config.toml
horizontal_flip = true
tokenizer = "word"
encoder_activation = "gelu"
text_encoder_causal = true
text_encoder_activation = "squared_relu"
init = "trunc_normal_002"
optimizer = "adamw"
final_lr_fraction = 0
weight_decay = 0.4
Rows from block 9 of the image encoder of a small contrastive image-text model, named by matrix and row number. Rows with one number belong to one channel. Each number is 200 + 30 x the weight over its row's rms, rounded and kept within 0 to 999. All counts start at 0.
After each channel's rows are labels from the 100 images, of 14976, where the channel reaches its highest value: "top examples" is what is common among them. Only what is clearly more common there than usual is listed. The data: views of escape-time and Newton fractals.
# convs0: expand pointwise conv (encoder.blocks.9.convs.0.weight, 144x48x1x1), inputs 0-47
# convs1: depthwise 3x3 conv (encoder.blocks.9.convs.1.weight, 144x1x3x3), a 3x3 kernel
# convs2: project pointwise conv (encoder.blocks.9.convs.2.weight, 48x144x1x1, transposed), outputs 0-47

convs0.110,199,214,245,206,240,158,172,236,207,295,208,192,197,176,214,179,168,159,198,186,222,220,169,211,251,188,193,160,185,179,209,233,257,201,182,242,228,217,235,162,173,222,215,215,151,210,172,184
convs1.110,152,196,223,183,194,191,232,182,141
convs2.110,201,142,176,187,223,208,179,193,221,217,262,252,220,220,185,218,187,212,208,260,223,194,156,189,281,197,194,235,202,227,196,233,208,202,157,227,252,150,180,206,245,235,223,205,181,208,221,204
top examples: Mandelbrot set

convs0.90,255,183,196,188,203,224,171,199,162,240,243,220,246,196,205,196,211,186,194,237,194,192,212,176,243,134,175,221,209,212,209,233,235,268,228,261,235,181,253,234,211,229,189,241,215,175,196,195
convs1.90,215,207,146,177,244,203,152,191,200
convs2.90,261,179,163,186,212,196,222,223,169,179,204,190,189,160,213,160,221,210,167,159,188,195,223,229,134,158,150,187,195,210,226,148,158,211,224,163,163,212,208,175,209,228,166,130,200,209,192,168
top examples: grey; burning ship

convs0.6,181,214,224,190,151,187,166,207,182,201,185,214,213,181,229,202,157,120,194,206,188,166,184,144,226,199,213,229,196,117,164,256,233,187,240,222,231,186,207,189,259,196,216,204,196,167,180,194
convs1.6,156,178,168,200,238,178,225,177,161
convs2.6,192,224,233,224,193,188,183,192,205,175,178,183,264,199,210,170,136,170,219,163,134,204,210,187,176,207,217,284,244,187,195,157,205,227,225,258,218,191,193,220,218,195,220,200,209,146,221,175
top examples: vivid; Mandelbrot set

convs0.31,212,209,156,232,123,218,227,192,230,158,166,198,213,189,192,183,229,245,183,197,188,201,205,214,159,196,215,205,227,161,198,155,188,187,185,164,131,192,164,175,211,159,203,163,244,195,249,250
convs1.31,182,214,225,164,133,193,230,211,210
convs2.31,165,194,171,177,179,193,247,180,166,178,144,166,154,192,191,209,224,195,135,235,215,202,248,193,183,209,225,208,192,159,210,202,185,134,192,151,132,232,153,184,201,198,188,182,219,165,216,213
top examples: Newton basins of three roots

convs0.20,201,179,227,191,207,174,229,197,163,251,211,220,166,161,230,220,199,195,168,266,188,237,175,164,228,188,193,195,186,203,235,209,218,178,204,233,161,213,228,268,207,184,109,245,194,215,214,221
convs1.20,188,160,182,227,185,166,257,225,197
convs2.20,246,164,195,205,206,185,181,249,257,225,200,242,207,166,218,165,194,223,227,216,253,190,170,160,205,118,144,196,242,208,213,176,183,212,261,183,205,200,215,203,187,215,225,180,211,170,241,204
top examples: cubic Julia set

convs0.30,177,208,171,246,183,227,160,158,183,201,189,179,130,237,187,203,267,222,223,198,142,145,199,192,218,209,216,218,234,217,174,249,190,209,192,191,211,145,153,181,211,193,184,238,193,207,242,176
convs1.30,184,198,272,203,231,217,235,205,189
convs2.30,202,209,198,230,270,158,208,180,198,222,225,157,157,241,219,176,174,126,157,164,201,193,225,210,224,155,184,172,227,205,230,208,199,247,202,221,235,184,206,174,181,224,198,197,201,246,159,150
top examples: vivid; Mandelbrot set

convs0.42,246,212,162,244,199,225,202,210,259,127,174,182,210,225,185,117,206,218,185,162,177,190,221,238,179,193,186,181,239,207,177,143,178,211,207,173,185,177,171,193,189,193,158,180,237,222,228,185
convs1.42,226,230,199,212,139,223,166,231,205
convs2.42,176,183,194,211,166,213,213,143,247,154,208,199,237,205,197,215,206,188,183,265,205,248,183,177,223,209,255,280,204,195,225,153,211,122,198,177,190,208,192,213,224,235,208,186,203,209,231,218
top examples: Julia set

convs0.91,211,171,170,170,187,271,227,259,142,198,248,230,224,188,229,205,210,194,221,199,209,214,188,183,172,175,176,140,232,228,227,118,181,189,220,197,179,261,219,194,205,203,196,188,222,205,209,220
convs1.91,160,158,167,177,174,159,212,222,191
convs2.91,182,200,220,251,236,179,216,198,172,194,236,233,216,214,153,239,200,209,207,218,206,245,246,226,180,218,209,159,118,186,234,227,184,227,186,227,165,211,224,230,222,210,152,145,154,210,214,171
top examples: grey; burning ship

convs0.3,241,171,165,174,186,202,205,216,232,249,189,261,213,144,246,191,184,197,195,215,284,204,189,148,196,143,175,223,201,190,218,174,237,183,199,212,213,201,213,224,255,223,244,166,210,202,212,198
convs1.3,155,174,156,185,236,209,180,177,169
convs2.3,239,193,182,168,165,271,192,177,125,224,201,195,190,214,210,205,254,213,194,236,217,229,174,142,231,224,218,200,215,193,173,206,223,188,180,189,178,205,187,193,252,175,179,219,244,172,212,273
top examples: earthy

convs0.35,217,201,193,209,222,198,140,235,242,254,178,195,238,186,190,205,249,209,204,195,266,206,191,164,233,163,169,175,221,195,139,235,231,232,166,209,195,192,271,230,197,209,236,191,174,212,187,170
convs1.35,230,220,246,219,185,240,244,215,220
convs2.35,201,211,206,265,218,173,212,204,232,241,206,180,202,218,176,232,184,173,206,160,234,164,185,188,278,207,223,156,202,208,227,203,248,216,170,190,232,191,145,184,177,191,241,270,166,217,208,168
top examples: Newton basins of five roots; warm

convs0.118,228,205,194,215,211,233,188,191,236,150,186,187,228,211,209,183,162,223,219,153,195,201,242,222,167,195,214,236,236,202,215,153,161,165,233,133,193,176,164,255,198,179,176,159,268,170,224,201
convs1.118,164,158,174,225,223,171,209,246,185
convs2.118,165,225,194,216,149,224,171,183,213,242,171,193,166,219,223,196,250,240,232,210,171,234,198,148,193,228,212,179,237,254,163,255,168,223,241,176,214,188,175,227,207,153,164,227,229,203,211,231
top examples: earthy; Newton basins of three roots

convs0.143,227,216,177,239,179,254,195,142,219,166,159,177,212,200,181,152,230,225,210,191,198,210,215,226,171,186,201,258,284,204,193,149,140,213,230,201,201,168,170,210,182,196,189,190,200,208,253,212
convs1.143,235,194,175,187,179,202,165,220,263
convs2.143,244,193,179,178,180,193,188,212,264,185,185,219,221,211,221,165,162,196,202,223,231,222,231,204,187,154,151,272,240,170,203,149,190,236,256,214,223,178,258,162,203,170,211,189,192,230,210,211
top examples: Julia set

convs0.49,238,197,148,199,163,232,197,166,201,128,201,188,233,212,214,179,194,232,219,197,203,201,232,216,180,167,211,199,238,195,204,172,175,171,217,166,154,196,155,197,208,209,206,178,258,140,279,227
convs1.49,222,197,156,186,220,164,155,173,169
convs2.49,215,234,172,241,184,231,197,173,175,195,181,143,179,211,217,143,249,235,197,173,155,206,161,227,176,233,226,175,230,246,179,171,209,183,211,151,162,181,160,179,195,197,146,162,209,209,237,182
top examples: Newton basins of three roots

convs0.133,235,238,155,233,192,240,196,165,235,145,185,199,181,220,206,148,236,195,209,141,156,194,232,225,175,215,182,153,239,209,185,175,198,236,229,207,174,163,182,190,174,200,128,218,199,216,229,208
convs1.133,174,208,205,153,164,223,147,193,219
convs2.133,180,186,181,210,164,176,197,150,254,198,216,230,188,228,216,237,222,186,206,246,185,249,223,173,191,161,156,253,205,191,229,221,212,165,172,218,200,233,269,160,183,246,200,204,162,233,225,235
top examples: grey; Julia set

convs0.106,225,194,176,237,158,191,191,171,211,202,178,203,107,210,169,167,210,194,227,190,168,135,214,202,232,219,184,197,246,199,183,200,165,202,224,217,211,125,153,167,208,178,208,194,153,188,235,174
convs1.106,239,209,213,223,267,222,217,205,221
convs2.106,172,191,201,235,252,119,242,183,212,226,209,201,178,226,203,178,157,162,177,157,187,173,190,254,165,175,206,229,222,200,272,214,182,199,215,207,239,149,235,189,184,213,182,217,199,242,189,204
top examples: vivid; tricorn

convs0.67,200,166,218,131,183,186,231,219,195,231,200,224,209,171,275,205,155,157,165,223,213,237,195,205,215,153,183,197,176,159,217,202,251,165,226,216,202,213,282,182,211,193,209,168,219,216,175,217
convs1.67,212,221,213,165,222,249,162,192,241
convs2.67,159,195,184,205,194,196,205,216,202,213,194,203,157,168,233,163,228,161,239,175,174,206,205,165,144,213,137,142,167,211,215,215,127,190,218,143,170,178,194,201,225,177,204,137,179,178,202,194
top examples: earthy; burning ship

convs0.124,213,204,201,161,189,196,185,227,218,228,217,204,227,190,246,202,194,214,211,236,211,192,155,138,248,109,162,215,192,199,158,219,241,251,224,233,211,185,257,232,230,210,160,206,196,213,224,194
convs1.124,236,232,169,215,230,216,177,217,251
convs2.124,214,176,197,200,189,183,245,263,191,195,185,201,204,145,235,161,205,202,216,185,232,189,222,198,121,150,146,198,179,207,200,206,181,209,248,213,165,194,202,224,205,237,133,186,220,157,187,151
top examples: burning ship; Newton basins of five roots

convs0.127,238,175,181,185,179,216,239,202,184,193,225,211,191,197,260,186,172,178,268,187,194,180,198,183,150,207,199,235,239,199,223,178,177,187,276,157,233,200,134,249,237,186,209,178,204,164,214,177
convs1.127,175,186,228,225,153,236,231,170,178
convs2.127,174,189,173,218,192,218,215,181,197,196,213,224,104,207,215,195,225,239,243,189,179,205,222,188,211,143,167,202,221,212,213,199,94,234,237,183,190,171,178,201,161,202,214,228,208,208,235,212
top examples: tricorn; earthy

convs0.47,176,206,260,171,248,156,224,210,236,214,189,203,197,192,186,234,164,186,178,185,190,222,171,214,220,215,246,205,159,178,227,224,219,163,174,240,225,260,277,196,192,199,226,201,140,211,162,210
convs1.47,160,191,196,195,197,179,187,178,127
convs2.47,229,126,169,162,189,218,211,147,217,258,223,229,164,214,230,171,185,169,193,241,212,193,184,189,290,175,199,215,238,183,195,209,198,200,214,219,233,176,227,178,254,219,222,218,203,232,194,204
top examples: Newton basins of three roots

convs0.15,211,165,216,154,199,193,221,205,248,171,205,217,287,168,184,207,201,213,152,257,219,221,218,213,216,171,205,214,191,162,176,240,209,210,151,210,179,219,284,229,208,225,171,209,208,200,204,239
convs1.15,205,197,246,249,214,222,239,229,222
convs2.15,213,228,214,204,228,161,188,209,262,165,190,196,225,222,176,211,195,173,227,170,149,176,212,251,201,250,198,178,163,214,183,185,219,185,173,201,256,223,218,174,161,184,167,209,106,228,177,201
top examples: pastel; Julia set

convs0.1,181,181,233,142,252,170,255,203,203,213,194,226,217,141,257,230,129,140,201,208,201,199,197,177,177,198,220,213,156,206,243,224,213,161,205,201,232,231,228,201,202,200,206,151,185,178,185,216
convs1.1,160,179,181,175,219,192,167,162,154
convs2.1,229,174,199,170,179,204,249,187,166,243,189,207,169,188,230,190,217,148,167,253,242,212,177,108,241,217,212,173,187,169,199,228,203,167,210,191,191,208,222,158,260,192,191,175,201,181,185,237
top examples: Julia set

convs0.95,236,203,207,220,186,232,169,204,221,251,201,188,231,176,248,170,232,173,207,184,206,219,175,171,222,158,190,153,226,239,172,147,274,200,195,213,235,183,238,244,193,251,231,195,225,246,192,213
convs1.95,180,221,222,197,150,198,223,207,139
convs2.95,215,250,182,197,178,192,205,193,229,211,184,149,233,210,215,136,156,168,183,188,194,181,179,250,203,184,191,213,221,168,181,141,231,202,261,228,231,202,226,137,153,154,208,206,200,238,205,179
top examples: Newton basins of five roots

convs0.120,209,194,227,141,165,168,229,196,176,134,196,234,195,198,195,220,130,229,174,207,163,225,217,256,167,231,201,225,165,192,179,178,241,166,193,232,209,251,207,241,205,199,202,214,218,205,162,243
convs1.120,179,229,192,161,240,178,159,188,236
convs2.120,252,195,159,240,215,224,197,163,204,195,191,156,191,222,227,156,192,166,190,150,159,185,206,228,228,197,185,210,233,231,189,144,272,229,231,218,230,193,197,162,170,259,199,221,194,232,200,169
top examples: pastel

convs0.29,207,175,215,170,167,150,214,142,203,163,221,212,219,206,179,260,191,212,190,280,185,210,239,206,224,198,212,232,161,178,188,261,192,181,195,227,166,198,231,212,203,240,142,226,199,175,183,241
convs1.29,193,260,242,224,207,227,230,220,205
convs2.29,186,200,168,207,243,167,187,175,212,244,208,190,199,232,203,150,224,146,231,176,122,186,213,233,192,223,140,179,206,211,167,201,181,227,223,202,239,193,220,226,183,123,157,210,167,210,188,189
top examples: Julia set; cubic Julia set

convs0.5,212,191,198,206,203,216,180,150,136,214,238,164,184,263,202,197,244,187,215,217,180,174,201,192,267,212,183,140,182,226,191,219,214,233,193,232,183,175,237,179,212,216,115,230,202,223,226,212
convs1.5,145,196,181,202,243,197,210,167,159
convs2.5,231,207,172,160,197,237,191,213,173,182,182,198,167,190,210,167,269,173,190,215,163,195,247,179,164,213,117,150,188,214,157,247,162,216,216,215,197,210,228,191,204,227,134,203,181,182,209,183
top examples: grey; Julia set

convs0.123,213,198,206,180,77,218,221,198,166,171,210,245,141,191,231,201,176,195,203,236,160,200,192,175,179,212,218,231,205,233,185,224,246,187,240,226,234,204,196,225,234,212,225,233,217,187,199,202
convs1.123,205,181,184,246,174,193,265,194,182
convs2.123,149,217,175,217,210,214,243,241,248,212,163,207,201,171,204,178,235,198,191,246,203,229,202,170,160,152,164,240,208,219,219,193,141,172,235,210,160,222,258,221,179,190,232,159,154,219,218,206
top examples: earthy; Mandelbrot set

convs0.92,185,216,223,241,239,223,191,220,236,187,166,204,219,175,185,176,159,184,166,132,199,192,216,211,146,187,250,226,206,182,237,126,191,176,208,156,187,213,182,188,189,147,224,134,208,201,216,181
convs1.92,155,169,168,193,184,241,226,237,210
convs2.92,161,195,187,204,159,224,183,139,218,234,166,206,159,209,210,214,252,209,240,205,200,225,239,176,219,254,233,189,204,247,172,219,191,220,177,185,217,155,133,210,211,232,183,253,203,200,205,256
top examples: tricorn; burning ship

convs0.51,198,181,164,208,207,235,199,199,222,233,199,214,240,161,190,151,240,179,203,218,271,204,207,161,184,113,146,204,219,198,177,177,188,236,229,217,207,187,256,228,228,207,202,165,187,165,205,162
convs1.51,163,177,203,172,187,209,188,222,268
convs2.51,190,225,219,206,218,173,214,262,244,252,192,180,187,170,213,206,221,147,215,187,253,171,213,160,175,128,154,177,196,203,209,223,174,222,175,243,214,171,228,231,176,192,224,211,145,204,181,163
top examples: burning ship; cool

convs0.41,140,207,222,155,246,148,227,225,190,224,221,184,183,166,243,241,157,157,198,220,204,186,187,196,221,211,202,178,113,164,206,225,204,136,200,208,219,222,211,183,205,180,184,170,161,191,173,196
convs1.41,159,183,163,171,236,180,174,194,162
convs2.41,183,172,208,178,179,176,230,212,227,258,211,232,193,199,233,185,192,165,167,225,267,205,176,155,252,215,215,222,196,138,212,194,227,167,175,218,203,215,262,167,245,202,253,180,186,202,197,245
top examples: cubic Julia set

convs0.7,252,195,145,180,130,237,182,198,146,195,252,228,212,171,215,190,226,203,238,220,198,180,223,159,173,164,200,226,177,234,190,206,229,206,242,183,209,213,196,229,226,221,213,203,217,125,201,158
convs1.7,210,184,168,247,168,170,226,244,206
convs2.7,179,195,162,225,220,172,228,227,251,224,169,167,169,139,195,196,261,191,170,209,248,181,200,193,141,158,184,206,198,206,185,205,183,164,176,165,164,206,223,200,184,207,219,112,202,185,196,174
top examples: earthy; Mandelbrot set

convs0.57,139,254,227,228,245,170,197,211,215,198,160,126,192,220,141,195,222,191,157,180,185,200,193,229,182,201,200,224,180,188,159,235,172,191,146,157,228,190,217,214,190,156,183,192,163,221,182,171
convs1.57,201,209,190,204,273,235,183,225,220
convs2.57,222,203,241,201,186,197,214,214,222,172,225,192,218,199,188,179,139,159,186,182,226,152,178,212,209,179,207,269,174,167,210,179,242,233,164,204,264,195,223,202,220,263,258,198,170,227,155,212
top examples: Mandelbrot set; vivid

convs0.129,217,209,173,244,197,242,201,194,193,158,162,186,161,232,185,157,201,235,198,141,159,197,248,233,161,238,177,207,246,196,201,172,118,189,240,161,164,173,175,194,186,189,198,183,222,193,222,203
convs1.129,142,181,184,176,204,213,192,237,244
convs2.129,192,221,186,208,232,175,197,176,194,216,158,191,192,200,194,188,168,169,207,164,147,180,234,209,184,168,177,214,197,204,190,243,184,234,226,272,234,191,230,182,190,185,229,196,143,206,109,140
top examples: grey

convs0.103,167,199,199,208,176,189,212,265,213,224,189,179,208,200,193,219,225,281,187,239,232,222,191,190,204,175,166,157,204,183,193,228,202,227,171,186,121,200,243,184,182,143,214,171,248,194,222,246
convs1.103,153,197,172,216,236,174,150,199,181
convs2.103,160,202,218,166,161,182,219,260,198,231,177,191,191,180,211,209,249,238,194,254,202,245,173,207,194,233,215,163,198,162,181,185,205,166,144,194,148,213,203,229,209,164,170,179,205,230,212,276
top examples: Julia set

convs0.19,217,207,183,219,200,212,230,180,224,158,158,186,206,226,223,145,186,225,209,139,151,198,224,238,145,229,171,229,220,178,191,156,128,168,221,165,197,186,181,197,199,138,181,164,194,201,215,176
convs1.19,211,193,151,199,188,168,168,153,167
convs2.19,215,205,209,177,172,234,169,206,200,309,225,200,217,181,255,185,207,184,244,173,207,178,167,150,251,214,207,153,200,227,169,226,267,206,189,212,207,190,197,218,224,195,182,239,219,175,200,200
top examples: Newton basins of three roots

convs0.125,177,218,198,241,252,189,198,174,203,199,185,157,201,238,151,203,217,209,182,167,114,201,231,257,196,249,208,198,211,187,193,227,153,212,196,195,176,194,207,233,166,170,129,216,185,242,190,176
convs1.125,196,194,158,168,252,194,175,186,159
convs2.125,207,196,208,187,165,252,204,226,203,273,184,169,218,136,249,168,239,199,225,200,248,194,152,157,221,215,218,166,200,185,190,191,216,182,196,131,196,193,175,185,244,209,228,162,215,179,235,219
top examples: Julia set; cubic Julia set

convs0.116,209,197,200,206,200,215,173,230,207,217,232,209,254,158,226,203,257,226,218,262,217,206,161,159,201,99,165,183,185,206,163,220,233,233,200,206,220,171,248,238,206,200,188,216,214,182,202,172
convs1.116,213,240,219,239,223,231,227,239,226
convs2.116,258,171,213,194,261,171,197,210,221,247,206,208,241,149,221,219,179,169,249,194,193,202,181,187,206,187,154,212,145,176,239,204,264,239,199,205,187,189,181,226,242,193,137,220,183,188,181,210
top examples: burning ship; cool

convs0.98,208,197,183,205,166,207,214,214,228,225,199,215,234,144,251,185,206,193,186,221,268,216,200,151,190,108,165,219,208,183,247,208,213,173,234,208,207,193,211,196,253,194,263,159,217,186,215,203
convs1.98,181,182,165,211,246,190,171,158,165
convs2.98,204,214,218,180,189,222,186,175,144,262,227,168,176,213,207,210,238,187,192,239,233,234,178,150,280,264,223,184,238,170,174,235,236,176,196,185,211,208,168,198,233,174,174,223,207,214,200,225
top examples: earthy

convs0.85,219,184,230,148,170,187,222,183,178,237,227,259,189,179,260,252,144,154,203,215,195,216,175,153,220,150,209,232,191,163,246,200,214,167,210,233,246,207,209,211,229,176,230,222,209,197,192,213
convs1.85,220,182,155,239,164,158,225,198,210
convs2.85,155,224,203,246,192,193,186,207,187,256,194,208,148,201,212,183,241,195,203,184,220,186,226,157,196,126,173,162,280,222,266,230,182,239,209,193,201,183,232,215,205,194,221,185,204,166,236,190
top examples: Mandelbrot set; earthy

convs0.68,151,197,220,191,245,176,208,203,187,256,212,196,227,203,175,217,229,211,156,229,214,235,186,201,251,214,235,178,205,176,186,221,238,224,141,260,173,197,284,199,197,206,188,231,173,237,203,235
convs1.68,163,199,232,171,175,239,191,148,197
convs2.68,189,152,250,133,185,196,223,213,167,189,248,249,217,213,218,253,149,193,232,230,214,222,165,200,243,189,206,191,158,194,241,183,217,180,213,236,225,239,212,219,209,213,231,247,211,171,202,243
top examples: Newton basins of five roots; pastel

convs0.48,232,200,157,227,220,217,168,235,246,224,190,211,247,169,193,171,221,206,193,210,242,205,194,155,187,113,138,201,200,206,167,198,189,260,206,210,226,161,254,223,213,199,208,160,176,197,205,178
convs1.48,158,186,229,183,188,235,212,218,256
convs2.48,184,229,205,212,215,170,190,284,232,244,192,186,205,207,224,194,218,177,237,171,264,187,220,152,175,141,173,205,212,205,189,232,193,257,176,215,198,168,205,206,203,229,233,244,166,155,199,164
top examples: Newton basins of five roots; burning ship

convs0.12,241,183,151,198,160,246,243,213,204,178,178,214,189,178,254,180,164,196,218,193,202,191,227,192,158,156,175,186,193,191,225,200,161,175,239,154,160,209,209,193,213,182,227,133,267,153,211,192
convs1.12,172,172,213,156,235,191,178,167,161
convs2.12,209,224,193,201,190,202,188,221,153,265,201,190,196,206,233,191,211,188,226,176,184,208,186,155,183,240,148,96,187,206,156,214,174,172,233,179,198,216,186,222,210,148,151,220,228,164,211,220
top examples: grey

convs0.46,255,202,152,214,157,273,157,188,230,171,191,195,213,212,221,156,224,231,244,187,189,184,196,200,210,215,183,141,197,214,171,139,202,216,217,173,163,175,165,185,219,207,219,188,242,152,234,213
convs1.46,166,185,195,151,211,195,191,144,169
convs2.46,199,209,177,201,182,228,198,226,194,189,173,204,189,197,182,187,222,221,228,211,188,191,212,207,141,230,170,111,152,185,156,184,153,163,188,152,183,236,198,219,184,155,153,120,208,195,203,205
top examples: cubic Julia set; Julia set

convs0.82,228,220,209,159,128,211,206,206,152,214,215,237,199,195,240,177,186,178,162,209,201,195,177,196,237,112,202,194,205,186,202,196,275,218,234,212,233,202,224,208,260,199,236,203,231,194,237,217
convs1.82,187,209,217,203,172,206,240,156,143
convs2.82,205,228,172,264,208,204,238,216,212,213,169,220,223,213,202,147,228,208,201,256,222,237,216,212,164,147,171,246,243,229,234,195,155,229,263,229,209,187,246,163,187,197,203,169,199,212,194,173
top examples: dark; Mandelbrot set

convs0.99,188,171,228,174,213,212,225,233,136,209,281,188,217,203,186,237,215,218,180,244,172,268,184,193,208,197,198,182,202,214,172,213,229,242,187,249,177,215,258,191,172,236,197,260,190,215,179,216
convs1.99,179,211,234,170,180,240,183,144,193
convs2.99,224,142,201,172,194,229,192,198,175,200,261,245,231,219,217,219,171,184,251,217,236,240,143,144,236,167,188,202,182,197,209,190,243,232,236,229,241,234,211,220,216,223,215,239,224,170,218,216
top examples: cubic Julia set

convs0.119,195,201,237,208,157,247,117,193,172,175,212,184,188,215,180,188,253,212,206,201,190,161,191,189,245,274,218,160,211,211,178,227,213,238,177,176,189,194,145,213,175,225,193,257,223,187,209,234
convs1.119,201,174,196,161,185,249,198,256,210
convs2.119,129,194,199,179,193,193,197,173,176,259,210,201,155,214,198,236,214,199,224,191,108,195,193,162,243,222,207,149,205,196,198,261,211,186,204,250,207,200,211,233,196,181,166,225,177,184,152,218
top examples: Newton basins of three roots

convs0.134,168,154,221,160,249,194,241,205,217,243,216,204,225,140,243,217,164,164,193,197,235,204,165,191,194,189,222,195,139,171,222,211,214,175,176,194,223,217,217,207,223,214,257,132,182,175,156,196
convs1.134,168,171,167,160,202,187,179,174,152
convs2.134,236,162,203,140,173,211,216,217,174,271,247,214,201,208,226,186,215,193,167,233,235,234,159,144,244,205,211,184,207,176,209,183,233,194,200,190,186,186,232,169,271,206,212,187,246,206,194,247
top examples: Newton basins of three roots; close-up

convs0.16,239,178,211,173,164,218,179,208,187,250,224,229,232,172,234,197,210,186,223,252,210,191,181,154,253,111,173,195,188,206,171,200,255,221,234,214,211,182,235,238,212,211,155,219,228,221,196,222
convs1.16,233,221,159,189,213,210,159,195,253
convs2.16,245,161,181,169,191,184,220,228,179,233,189,226,183,167,242,170,200,181,222,195,218,169,206,176,142,148,126,192,184,202,206,200,155,175,266,213,186,193,209,222,221,206,161,150,199,160,199,157
top examples: grey

convs0.40,120,201,269,201,235,152,216,207,258,208,186,182,187,221,167,236,151,187,169,208,195,222,186,246,214,240,230,217,191,187,207,178,203,187,134,199,197,241,222,167,189,192,205,193,182,212,170,239
convs1.40,184,170,184,168,168,147,193,165,176
convs2.40,200,204,199,227,203,211,173,157,168,153,227,190,176,265,221,176,160,221,206,166,138,199,234,230,242,214,195,198,241,244,242,208,178,237,217,240,177,184,194,201,157,175,178,263,233,194,220,186
top examples: dark

convs0.56,195,170,227,197,168,208,209,199,247,164,189,215,222,185,174,181,152,213,189,189,188,241,224,262,165,182,170,227,160,156,218,136,201,141,184,211,151,214,229,183,189,173,208,172,256,215,207,247
convs1.56,199,245,222,225,198,177,215,247,244
convs2.56,233,196,193,177,204,178,187,185,208,200,191,192,179,240,192,188,195,183,182,110,204,201,215,240,178,282,176,159,192,180,209,154,226,200,189,203,251,244,224,152,178,221,157,232,161,238,188,187
top examples: tricorn

convs0.0,212,164,228,146,201,158,203,195,159,262,234,219,201,177,200,225,223,168,180,220,224,199,149,183,253,189,198,173,171,183,195,244,236,199,177,258,233,206,229,247,198,240,180,243,177,209,162,210
convs1.0,165,153,193,179,180,166,188,168,161
convs2.0,240,176,226,175,208,215,185,209,190,137,232,246,265,208,217,213,177,247,182,211,212,235,194,235,200,192,247,246,214,215,239,172,173,233,181,217,186,171,210,219,217,239,185,276,240,220,222,191
top examples: cool; tricorn

convs0.23,211,174,187,178,245,208,247,304,191,228,202,205,180,209,227,190,238,267,209,218,206,193,187,201,141,162,184,254,225,202,181,147,190,221,200,210,196,224,179,238,219,189,184,187,188,195,224,168
convs1.23,157,169,161,195,197,194,161,205,247
convs2.23,194,176,166,181,245,135,243,234,184,230,229,172,205,177,169,188,213,216,159,247,210,172,214,224,200,168,134,216,212,163,219,200,196,241,247,216,181,228,264,191,207,160,204,182,204,175,236,180
top examples: cool; tricorn